config.yaml
dataset: "patchworks of several textures"
train_examples: 145000
image_size: 32
translate: 0.12
encoder_norm: "layernorm"
encoder_moe_every: 2
encoder_expert_mlp_ratio: 0.5
encoder_experts_per_token: 1
fusion: "cross_attention"
decoder_fused_qkv: true
batch_size: 192
Rows from block 3 of the image encoder of a small image captioner, named by matrix and row number. Rows with one number within an expert belong to one neuron, the router's apart. Each number is 500 + 40 x the weight over its row's rms, rounded and kept within 0 to 999. All counts start at 0. Numbers have three digits each.
After each expert's rows are labels from the 100 images, of 14976, where the router gives the expert most weight on average: "top examples" is what is common among them. Only what is clearly more common there than usual is listed. The data: patchworks of several textures.
# router: router (encoder.blocks.3.mlp.router.weight, 64x128, trained with AdamW), inputs 0-127
# up: expert up (encoder.blocks.3.mlp.up, 64x64x128), inputs 0-127
# down: expert down (encoder.blocks.3.mlp.down, 64x128x64, transposed), outputs 0-127

# expert 46
router.46:456492490527491480510483541511569483506457476494416503517569472488530539504509505437583517555493490501499427467463482534546559501451497431415486486519427441528497548471503503435429547587473510523450466471482484530464537481546570499442444561551471479499554478479546490489499500553546485476600583524498545527497449463529471499507490466510495467517496561466458502451495556402468552453482
up.0:497528510527496507425441488550505563489582462473475480489567478422508511432476510435456523514536499494531507486473527384481539541471517539461514489442467415537446449545503497510467484545542480483474520544499469506519439441480448457460499476516499506474498445493514486463551493532501608533562499492480527448606567479533423480533479473526519567498506532498574490478522590455493541544472
down.0:548475561484558448512522499594447498577519467486484484502543495357566500454455523520512502489543503479495536512478464471491483502490494560584454473417478529564493491561428466519533535536516462476504593486490487554441484480500477512567588481517456525512444523519468472469507483506435566489517528551521471503445530519484551509534498476469427490533486509474581517438495518488500448534571
up.1:496462454511551580556464499515494461548548584569519471524542460492485601543499522520504523551462507452537490391564575494530519465516451455555475490493477499533613437483549415528452470501465495451486518575511482542476518481553471505495488486534449517495510524522505546470511445451481476492467439480512480489461503452487500442498477486524503469540481475586601453455501526537471471499456
down.1:468495477508549477479479585479465506490462427517443466568485479540489525479569511502487549447505472418372500512544472455456460449464537408556542490500506532484465525463501533480534471513590503484567525532428489494543509498464550473500495516449488509462518507495460505447600456501488472486490461464477488458561515494457550492516568499387520487470526558536490481534530555463513558498442
top examples: yellow; blue; patches: two

# expert 30
router.30:534509498472448501456462554533540492487545522514519468510568540476511508530455524529546503510551476519462473524476564461453551525539484420464580522530492557449474502483565445455492489488526544520457483515471488479494422540448485471490411482488561465484536427563487487610480512564472468532528505444478588523556495537513552459478563534575462431530514469477524477520574513440440550508481
up.0:468504555495486472526537502471451492467498506473479460517496426521544519485504527557508511481571527489542487481424411533467489527505522488448466505554507461546518509471437488506609487485512496489512502487463545514548533418522500544504432516495429501516537446410448531591570446508386490578528505507400458478470505510493499543482484486582477511538488468566511566470463549487463530544523
down.0:485558491604435556520492533512472466514500475517548487503490405516509530439510405541396475454507523522525487408429507499578470521511446493465508527512470515487468546487506472554506586453537464551466535500438482458511529488508524500454431478483461570530536494538536522495501526490528533473470457501510554523495480494527522517430470495536514475457522514483532543403549549566457521547410
up.1:553536510558544458407502476541448493499500506471490430467470477524559451517500460505488446535486471503424557522512491506514506497475481447491411490490476471529572453435565518460424547449491478479577468549510532484525534495558457544456470493562479541530488510500468463515492403493563514623426524520479497519510542425508494509543534489539534534556544474503539491405524518510450481529479
down.1:536464508549583540483483546487502492461452593464529466469531485469572525517501540417413491510475502473482470499543497424519615486568519525519503534517500505521525522509486471492481564445510544477507486446512523494473560531531523469494546522491482478512464511500464523474453548479458525428470488560637520544418510436444497462496574463423529488405457517441499470500497494505499471501506
top examples: patches: two; striped; wavy; spiral

# expert 35
router.35:471558547473498532531546523505467494550522500499488435491476443491415415524473427491512487544583578568468532477510499524479498517457496540518515512506452524454530437563479537452445443530504502418435537488522494459523541532557543440528500511530554495467508428556467530515509462500463415472491453514558524520568531502495486448502454507444499549484454428537503565485496484562455496433571
up.0:571527485454504507484527544562457559450462536502553467547533499431556543430514517466531525455443488580472461507489480529462573435502413547490484519487460541457453465471494496473543437514522478513474495496461528537561493490564483526533511533508538526437522561506484532440519513495619534406499528440500488471543531513507480517453561492518500440470456526512479451520530450471434565574510
down.0:447504500545436516413515506552531461588535541530421482508518462577462513507477412504433607566541495533537506481477460478486498468507474496465541534502519477511573464470499550519427474456507548448593479457442487524517474470472495517533495549553452476521542512453517390467543504500492512483494517482550444513465536529448493498433530447498454494489489472521528515586491548488548549471490
up.1:496458443513496539483460554481423510577557524559498525518549504464495493531550505499505521551508479506532477485556491459523482573413505464506577542481446519463547469539457426410475553506465514506497528513491458465457487483535445520506507460498490543530470481432536465451572481537439494448445521454566556439422514474506583452556458465504531591510520511491521512445432462483479460535512
down.1:510482534572549544480578504533478534549470419568479462532468512551523555559520483500466458485629551537507542479481449517423448491460506549482534476472479511480442532526545499562514485402485500506496499500437516505510491455516438438496485479516493524560532465467443451569528480439451520486510449463489550435526543520494508523483455523483524563508457531459476516453481492487573403538471
top examples: patches: two; cloudy; checkered; plaid

# expert 60
router.60:452532518495468475488507571441467528570429508469411500513507499519477454512498517568468453562501481571466499451460509552461513522499520519489561569504539473491483502508516515539506475497591501427447489475548523485455543417478493544563552535502530536443492478426512510455446562425514421455532539492488553522543538473501452505437562507514451502397518465498497500455483513479455583535521
up.0:573452474506468516556556481459543524597490421487479514526479451449440489549493500466497487523527458455462542505522521594511478520443551492484446463523501511449437546495462481514477494549507498516437477430533529576522437493439487460524545506405543487448433502467492495461522466533486537505529500485482428520533608493524480543527474551601491463508431511453533481533476536482506516502568
down.0:461434461558485510511536531408492454474533501380510461463465479466443435532534549575485445517439469509513494515518557509473464501440458573498498489548473523488428487495482532559522513583473529466500489536546541454529514585502547496504563501492526440496576523537531502435457446523509536557480534455488455558471537510527485564490466541434498460560483437444476500500500528455458513527492
up.1:465508557443467477475541436510555569449502405473528572512517512491508456496496521596543574486456473561533482494475446522443546470455512418489518517482497564527444461492466490527476506435552503532437500521431513556453528445515455488554494523497482496470435470477520485471500525541578508481535540487606502487514577522527530403479448500588487508520464515560529499479516504497474495519458
down.1:447531505465495525543488406490498487438510480541516532468539519510474456530518489534458497547550514592592502587541501507488497578489579468517515445481455485497539458556528451550476487516520520515568492421524496447479457537581520527454495505566501530499502463520555469497503407504458454459499569521546493522444477463462498500491493524602554474518533470546438548433559453541530511495518
top examples: patches: two; striped; spiral

# expert 19
router.19:566461488524495509520593423450589520579538514470469428466507457559438475478561419493486474546570474514465491515544429486467516497474552473506528451551563519531479502477511485519438535430478499508528447442490514554462440543456459488500458468401490525505508519490456474522496474493462453527513554478499547412496470495548513514499487550457521528516458457500489518427563487444544543559500
up.0:515554434512445449455487513468455517450523513508449562586471420499515562511555557587490483460446504559555482526474430476467518451509509516481472453486604505493495537497461510507477514518445514496537513477476485488481378499447500549503545495472492406492540512483510499514494488543551514496483470538552472482543583447541448503492481510506477577475557550469473567487592475479537480470545
down.0:532496544620472527588440550480555450476467508584518470475519526445473564502509501491543537453456437507455540477436459563526493511498502489456471505513474454474505480500536495440568478454510464510474535546574503477568512463477499528570475507538495438451483511517491437531506502584614470487467511463522448513520462487551495499496477471471441572480503431462432507497499524492541478564551
up.1:504479549532537457484514530487500526391521490527509544481501501470433536449544459550501437504442504570565475485383468548466540554520549485515490554511561510529471449556446514543563419501558492432492539505461517488547455491530500535502480451477480505518547420523500485498440412502486567524479540428472488530496538467558548472460459501506554494458567497516483467501458504484458494564560
down.1:477548522544527560522540492470530495463494490467449518515523496546475474489489481568572562464488517551489455558566478537521510515516491453547430482489521469548591494453497481518510450523457488457485421521527527448456466526447514538581495481508488442474520547542565500541584479576484547493451496488520479425495571490598505512458498423560498558481545433466502452564470546537500471558485
top examples: patches: two; cloudy

# expert 16
router.16:434514547475539490452493495505535547508488552479476476555472527525485473537474556564554535516474531532470514547451464547476534470519524568545587504470521494511406489479489588551450440465452532461502500447492451524494512476487548465466512548455469530445494529509438507515482534467530424472527504542553553563478497518463464439459400419514518495436553528475563540479579536471550452530498
up.0:546455439461393497535501556513436481581502469474526566423469537499497530523522521549435461452554418497489487472538498525513481524511482489501548506507544497498466536506461428494466527560491534513499494522486478493509538565430415516518576444425540525567503502402540453503576544506552523493518504538516528511476511483544553477492433459528481563467545469469560567455519474531484450509500
down.0:449522486529553469572509520535522497504504483528523536504521473450537511574477495514466491486512506416543504517412543546506490505483519509544476503468520519541560455419536463490528507500474484500475554573523484489519480507468456568417560578512546432441510445497483591503439470502502475569504498482458421481523439455605453551505554498555498521525580531436465521415494510514532532479536
up.1:537516458463528499485462449497532488486486468480558566515479539482499456531508539599587477484490438525429507533424531475496475528464532491489632534497494553513508553499466518482531541484486516536496517527511525538486513547555530505564480550447517453470442561452483499480533501498525463438507417453459441506468477529464445494498570526469428562532479504536619483458521547517433522453523
down.1:478506522537424461477408592521494572492466592521543458534525512550472474497513518505488546519520558454539513472431533554539530517502412563518434559550542517484573541555549458445501491521501536540465526501515520552478486491453497531525506493477512486560552530440509481486501446460545510506583459499483465454559446487617577468514477513527541465527499519450514488461510463522537485458485
top examples: patches: two; studded; dotted; centre pattern: dotted

# expert 38
router.38:510446464444454493449580531492518500519580476426526446484482464453462453507444469477430468484496510440413498488509554504466515551552569493500557480503480479499485564436551519513450432504447552472451425575487534497509496526495466521516494553477469543487558539465524441552517447586449502489489472501467497536527503564494476490440477503501492398573451503499523505454478481516402493513513
up.0:472527489488454568569515570522544459530491516512510454531503473487519536491567505549466522494518447509365513475458537522487467516512529505474526494534529507551472490533507488486457531471471476481458507478518525442495475499450430453511454596463538555507534477526501479570528451469546571528518492520466538523395505473451497478568401467519497506513541572440488512468579465443545567531428
down.0:530484574513455444471524521472567514546516521517483485507447440546491470456527474477577482455552463582465476485516472554546442536473547521471437511511523516463528464422513545515433467497542548487469498467528486428514434453511473536544544488481476513582473464513499496499538468606530503480496564411439518538450446510525504556490519504481467504441419446549485569457463451502505496565481
up.1:446397493514493548467504508556547483426515461500547495528520515501484457547486481482488502421513456543467431559478515501494486499586535553482439494496491482504485475446544501518552519563429512478510568449516470534511504470514492456540496466468523427474391418470522470588510536522529400531436482519462448480519476478500511468475572477468614538533518480510507497546499495478443536503454
down.1:450482477550511456500513470475459579582435443508485440572475476502468528556495456501475537452491547510502451390474516504482516528482445447498440482506425541456481445480524505555559541472574493459489510494522497523423539539519467527427488501502516507527558494476436506493507497451506471476508410470430507526565468555444518503586452505500554498435466476581481526543510491479500495428529
top examples: triangles

# expert 4
router.4:582516435488474464477531504540537479516514497512527414492493480535455562481441564544481509577492534474526425483577481499472533418536569545475521511536464562450498508445528510488528486517425537477463444452564530484560542546535485539438503476409536523569543501555454532543564469497524562525483537551528473485525481492563543535497569475464516520511495496528530420499463482459520456451500
up.0:525405509490454496498506472466489495525434480517486504503498512489436465529462500531455434498510426487448510534506472593475497519495488477465419490491489468495505533567513542510524461522465534514503415504594522465436604520492467477449481520541491472481595516467493455428538510480391514521420533491515487551475554547540573570493498462506458554535546488518487512530562514542526466546564
down.0:391482562432495514514499484534492500562532492465453498510454550498457538452512492509482498426608494576470514517546534481483479445532481500445567485419475536522474455557559487468482524436523540509524511503520449520411453461567503418500499521490518626525524499519502496477447526566506472506543459447562518452455466503518462543524547517495501442455492525542501481554520480510463459479452
up.1:480451525595444523449444515443449469439538526493472581418551585521488532456534541536483497461512476470467487481534516524587513539478504474534502546391539459502516462557519479518485552425438495493509458499507503455541448476511519540519458553530465559533479513511461521437491536541445533511425531454496478477536473495494506499526554465502514509471602527476471578457523526524579516525516
down.1:443478552545510501505494529539513542462547471514468518517412512485502436540509472468569490536508518597551506549449524494509506479482547478521472455486461517561507500555518470489537454445498459486512575603458603487518440463596383510513490524492453522519482476541501457492481435484426462492545488515445510512539469527479486530441543526443485471471485431479513553439495510559547476450510
top examples: patches: two; cracked

# expert 37
router.37:454468445455504525502558541489489523493553469575544452485508432505556492528473512561573524545433432528532533501485462512542557431494549546480480453503527515456478534514537489488544489568548585448464566496494492526507423507489494480475526524427523514499499492508557526513501460536589532475497509488435497471506555437493486451541548532555560451527556565447408537515530452453501503449554
up.0:535529521492531516522461615491514533534470511533520542541468420483444456576572453465480498528540531478420508457533446518501531505541531524485437485509530482425545539498472484509495502464477525505491559415555439528572515501459545510557514469478467454521549464519474576457493506520458455457549488499441509428609537418460517524530499497503539429437482484543478472511493538495502487573485
down.0:515500472431514503516504560538444482517471532510543518474490478544553534520516480508517443550423448521443529493509488502487594484559561482474502488485548529491583513520472483438529498540465508403447462481461565465539506534488441519521573440528542535478524526511505473540505486497479480429494488475565495541580524418499537497571471535477561489495444500499452553465516438525377538568529
up.1:476571523499496536508475477544583454534472451499493509561442444504442557574516495483494522459522533506524430456529426461543491500494483447488508543506417515436407449487433554536517464486504412495542459433494456476500490475499542522568483442523547534534486518526424508468518499568483516557501471548486498576516460514508488528497475497479514539472526533518472503586454514467460508603577
down.1:464454567515514526576467473537529528562485468486568483517447480522563454553555551543468580555497469543453479461507458518519565447549483498529390498533478517486474529487498451507476555499462543521459405491517472493517538428510519545533522431434487457447548483537548487578489476438594551534499492496547520472547537496506524437458459418508461475485539502532530497489509492541477496522461
top examples: patches: two

# expert 24
router.24:510488464487428491503534522515461490497561504448512475518510519559528498411446465566510503569482467544428472479486501509473515500554524480415456402495491532450493506471483541460563439547550533506454466499536526494518452498526479516563531462498599515474532436477559406484484527504440540453548457501466514468513492507499476582557552535509481503579525522506533512426486455455532519397483
up.0:473521495486484455472522537512505472528548561524543443542501495465489524462535468516517537475507550465465502560553533519501503510492490417505387488449540484487477447447485508487471551452590547556454510513491496519498455440581505477481503448552533552539453413513485578518572500547503546526501469545535524442418489551440512453516457482507481610496537454454570497433530466493482523544495
down.0:405462514523560492562555555508533459482494547530450560526543496480539447495510538498505548505482457466464483535487486475467489482513517531556435548540536539467430503460531455515490518454498427543485513450484598533474540409433533516498440480525451437550460482513487484545507510516497457524484485525533493431486469541538514444527582560522449474514492468474546505476533506560637507451477
up.1:470554395560496557519474427423511451531443485542495512509451478583565551589543522489534416434515536504520480481487555461465454547479514561513446450528481460501484489480511486498431557424500506596487487546562502473514552446552550491510476531480497467599496452453505540535517497528465512540495513499481502544485462485445500514485432467534479448503516509507536564482517462540478458474516
down.1:473541533569475507565435518549525477485576538546510518528548501502477521419497524481457499404523432512457475534456505462479575435534502531543488401465512514531546556483480533525550524465491479477465575500481531471456489485485498447458550484449480496505507466453466494528527481542509461525520545617468485567506476490471526532493469460471517463539530493491568467533366508448443456513526
top examples: black

# expert 50
router.50:536479429535501494504486527491540544538535472432502436484575422428429446520439449449539572511559542542466571513521469522517490522465557501438491490507461526479493558433479531471469510548459505457460446527515586543523498516501561523388546475472538447503493466511526451561501512576553498520553492514555455569549467474513537503538493533456509510518464527535476482540505463527470558471523
up.0:491508486530601504512450538501515472512509550562518562506459464504450535527544528502495465530484518504534499495489450528437509487471520507473463460536566465524489455467457524490531510522487470529504525478498527488475478522493502542443431473518430471473554503472548471558501468497495463464479592523591534474551462481440502450481446481508586435460572503529450387513557559423440436427429
down.0:518481526472470489489517590487553507472475493514470545526530463590533463504533491492587518570522479453520524395519480499443411533471476508564495430535489464456466478517441473472452483532558516448481474502497467569498537477465532474546476560482504538396463444495437562466520499526521518477472519504549445456458556459571519509504511519476492527501616562495516512476509576454538522512479
up.1:469414480564556538559529459534557481462509479447497564513505425486525529463529506460451488567487462516532495478481500483503419602552519485492574554501497570447490530518490527517461515506511490525442459588482532527502512497480526491509509437488531461453436471525485512503497448508524555548441540466424450492444554513513460511466455401495476563448537500500452584504540539530441483458477
down.1:510528507448450535475531505511457476465509490510560492559472534416517503511486557514556500530436499504450452500468539448518538511548505533406475488487549522516520438523446493536570528491588501524442521511493520517461463536535529525475488544452468494505511494606459503407445544460445548527447461587529494473430506575528542474447430461432496501437429457539545496450495530479496512476512
top examples: checkered; patches: two; centre pattern: checkered

# expert 22
router.22:491576504513446543479585497543436532410519451490503497518503458468522519480474573488547491491521494512539532480438474460487492464507545507483469515427462440482550536538430499511554485518521473470471450508549428531544462525464492520430482567499416508441492532542469451569513496520504552510539580518470521448484580421465507461511508479466524449568588467537560456451511506443464506522531
up.2:577507483589474497507520490509501480449563566471509557532517539471537454476553517525563499522507505492441561531484462487531511461489540530535491487468522448540520422481550515516439469476467517555604504509489460453475535520395512552542547529571498527489517484511447487511577478531414422525467542485579473460503525452527542484505436541443469454489525455459518509517576532475579471499500
down.2:513534517473427483464535548543453425461463496448431531525521533591426505423417450497511529532545509494463499501444523490403560482451483486563504503509507531532594528476517545470493510554487513503531481546489557428567535475531481542464466518438525494513526487517547497524491565508513495442491519494490539497506397479469464444489533512447543450509498502494594521484460516437467572543508
up.3:470490497503548493471508575480527480522479496518493508521465424546499445560609561542559530514448485477509564553486493547490451466485478466522444455476472509431531530441502517518518509538533449516429502513502508424459562510565535510464494550531440516532545472489449533411564398432442568522505533529505482546531485548461480482468436532476488493480453454481459480529448510470559471515564
down.3:503575541463477455518510461524518481485498484499472494526446520483487494444563518548512529521486529511544550490492486514573469478489452538451481484506555525438486507440568500478455555420504473491482395491530554449471468442517501510514501465475585419503445514515590466645428506479505489488493462480536481499585494505510527467493551534535503441543493542600462500442505437492453499498503
top examples: patches: two; speckled; woven

# expert 39
router.39:546483487440502510575555501516448510462495514478549421439553448465541459504431475539456507547535512564464469442462531536535562465485508511460552445531469499460515530436483528468466536595482564527440505468525453550526521472450485560408469469483575457497517487583540478555529448499548479509448493497463528512473545515464533466548523512469539440542450492490535456462549444483501506438505
up.0:492524562494475443475452470466514506480510566493511476497500518543522518454552531458535525482485545452412517538491519498521561446542504507530466535450480534535500508532495434501447529396529534523510454480546465532496457450453566500480560554508497445530497577481481442546511565505517434487483453531505415527529501491550515568558546553573518537428495572487518462537449411560468492555529
down.0:504455433557438496525566566488449458464551531494516482518482420497476573495500529499440473453524464499453499491531475611543489450494455519450403554537444471561496480478466535527547415485481514539487493508512554533482513483481564413561412507505565510510494559549447446470531491478518540509516537547540502484482514498492429547502477505529459538512444552452512438565528517489526475515517
up.1:531519538482505465515457468478482480458555526458488517523477561491589483458445502455449480452535471544542442549487507537524545445540475448575472487475526460468539445519461553499510497527529485472532472445521489530464499551494536506459466458546504653528501416521512526503529503456533499550543466490463486506459394435453520499476481498489526452521523588494539454517518465506446405484431
down.1:507479554520513518447513507554501467454509501537532478448561531476546515550460435454527508463536514515426514521536491533542504531597539468492434562525515459502602459576512474476569597507523390486465456484479506510401483471491493535536541524520433456497463543526485469465485505519549458427505451535432509531441530547458520495503481447548473534527549494547468498501465509464501467484429
top examples: patches: two

# expert 1
router.1:523538426520467572494518450483451532544526516438549537428538491451481508463471461495525444494494458459478452499515503474475413553468528524468548485501446549543501506510482554517451554558582514516466553568397514563446432525479544511479509484515527521546525472499506482423462507515568566479504521422530419517496494566533478549520490552520471535503547542435488523458483523504446521439536
up.0:548499505515476464503528586524465517549524457511498479478525445461483509448453479462493491533543464464460433471536471525520449498454509550533484442522540515539391511507468484494472521484489538600458501421410472525452499509528494538582445467457543485544417517508510491425490487565530524527547522528485528456438498539532540553574560538556510538515583532481462425517536517518466497540544
down.0:496529487502534528483473613482483528600466444404483493556498519520431473552484502433543498491448530532504471505471484498505468503528596494454529514477524551438575514470477446524531540437526586500546522452522542524485448488502451459505520509492520508516470550468523524482449496591531472526529548418518473451508506480530527491494553421522507573478453438504538543510510447507436561455458
up.1:484563445497486540509544459479518500447527513479535504449561523478510534489416483489498482594543505454579424551454523509453420517456435502551541475507511586499512508434463468519484488546549518518486557512426522555465459562513443510477482468507512472508491583581515533526492564436472536548501538466445500537416484550453505486490528462503504449545425543450524467514497484494522423497490
down.1:523473476558512505546583503423525498587480495449497462473524511489478526530453441397453512525481433500561544543438480497507457487541495429484533420504468557462565491488511587443542439497466525434545513522465515521487507537466530449476472505474493509547522511504506539466492473531551524517560520452461524553545483583533530499474613474482496480597466493445499465519484487490450470545471
top examples: honeycomb; checkered

# expert 62
router.62:541405502484538467486490459529556449521417486514475444501495556451450502500480546548523568487438509510515524551510430522508535487486521513509478550517578510537486519516516440425502524483488500539476422521515517485562513585478586522465495496497556444518557503552504445544533524500517525509442533503533551495492464540572438468483450463534425527546438413452516453576438524473481498546473
up.0:513529470513531518483455462474501506511485457456519466487467477511507543514519501555481450453497481557487393470498533527490485417478481569461507442477505482456573486611548468471584501529524587483536558481550497456507469505596564494443460524481513490520536490483495404501471537492422439565478426410565506480492512538464557522446506521516510553474487494535538462489558495548527498470487
down.0:492484432498521485506489508452540525486435552469452534452457473543435530510438487521538464491569504418498487535546429549539462451476467532532532426552527457474541466558528527536429434450489484510446474468490490434482524487497512491522516486489545459512481509568522490423470440496494444510493530552517455497465572511482435515557539480583524465418528551529532490520550478564441539433552
up.1:493466519490562417481549570481507467501489525542490528488519479543511472537454511493549503503460469563552513452505443500504575463514505557544504514558520450469458507542486401498495505489574505544416468477514450570494469429564536455588468577472492484499499478472505480602436447543551510524439495536465494461485458475457487497543474519516509473483546474484466533559515496541403567450462
down.1:488483587466458495543566480513563484581512437477490444438480433495537533591494541528567532480482523506521461429517462513563494502497510419513496464492452481476544490533461505460479483527540471482559503414518421524444430447525524457533535487554463566517492591468467565498492533574534527443556485506474491468494500480535466487473463489542531493491505533560481505449437500442484469494425
top examples: patches: two; cloudy

# expert 17
router.17:484491440466474489554541470521536466481512545471503502438481507540461536543554554508490460502450478507516478471540533558429475590526506535553512405451521473491497435443562496495513426492437495512456467451534513568477489519504538501461506492502512410557504546424526506460531486584516446526510491444476562431522533558488528541560567479446463466546518445529478448505531536495430451455462
up.2:386489546510487443552528509518516483606527466536573450541447469497484507518510477550498550526514495525539482501491520541507458483415487514474443541532509526503458504530473549559489520472524457487493498479475370512490474510420556491528466440533484569518557445515447492502575514483531461553448496509570460531455502600538534476513517568519461519475501533467563496470454528512484422501479
down.2:414477556560474482505480424496464432557414552462466553495484545488550512407487483487528506476557501408616484507515530511522452535535453494414456486486515463536458471515492539503572512542531498490497573523455450484502498513452505484486589561516500483500465493518545526535516537525496583516566507512480475540524461505437538504501431465501554568453498463472493483547561483525547499482508
up.3:483507467497509508506489477465459541579477545444466505493487517460557509409527540538494511492553477509395457486532522477465436534487532536501562542569491486556424534482598533480491436519547488551467483511472563536501504465467418536529471477438482464518514588472471511453553541550498602519524495515447493461425482465496443461548478476503457511511441492413533525475535447472536501524500
down.3:519478488474462484462516513526483487537457495539507436509546541482596483450519541485486522495542534500477566431476487509508431464539500497517514510492542480589526513575496430470429524520522426529535519518500459517468582391500479530489489548553461554446510533564417506469498442437401529523504497511498477466501488493496481497496572457463463540460486481464452462536536402566509474439545
top examples: patches: two; plaid; checkered; triangles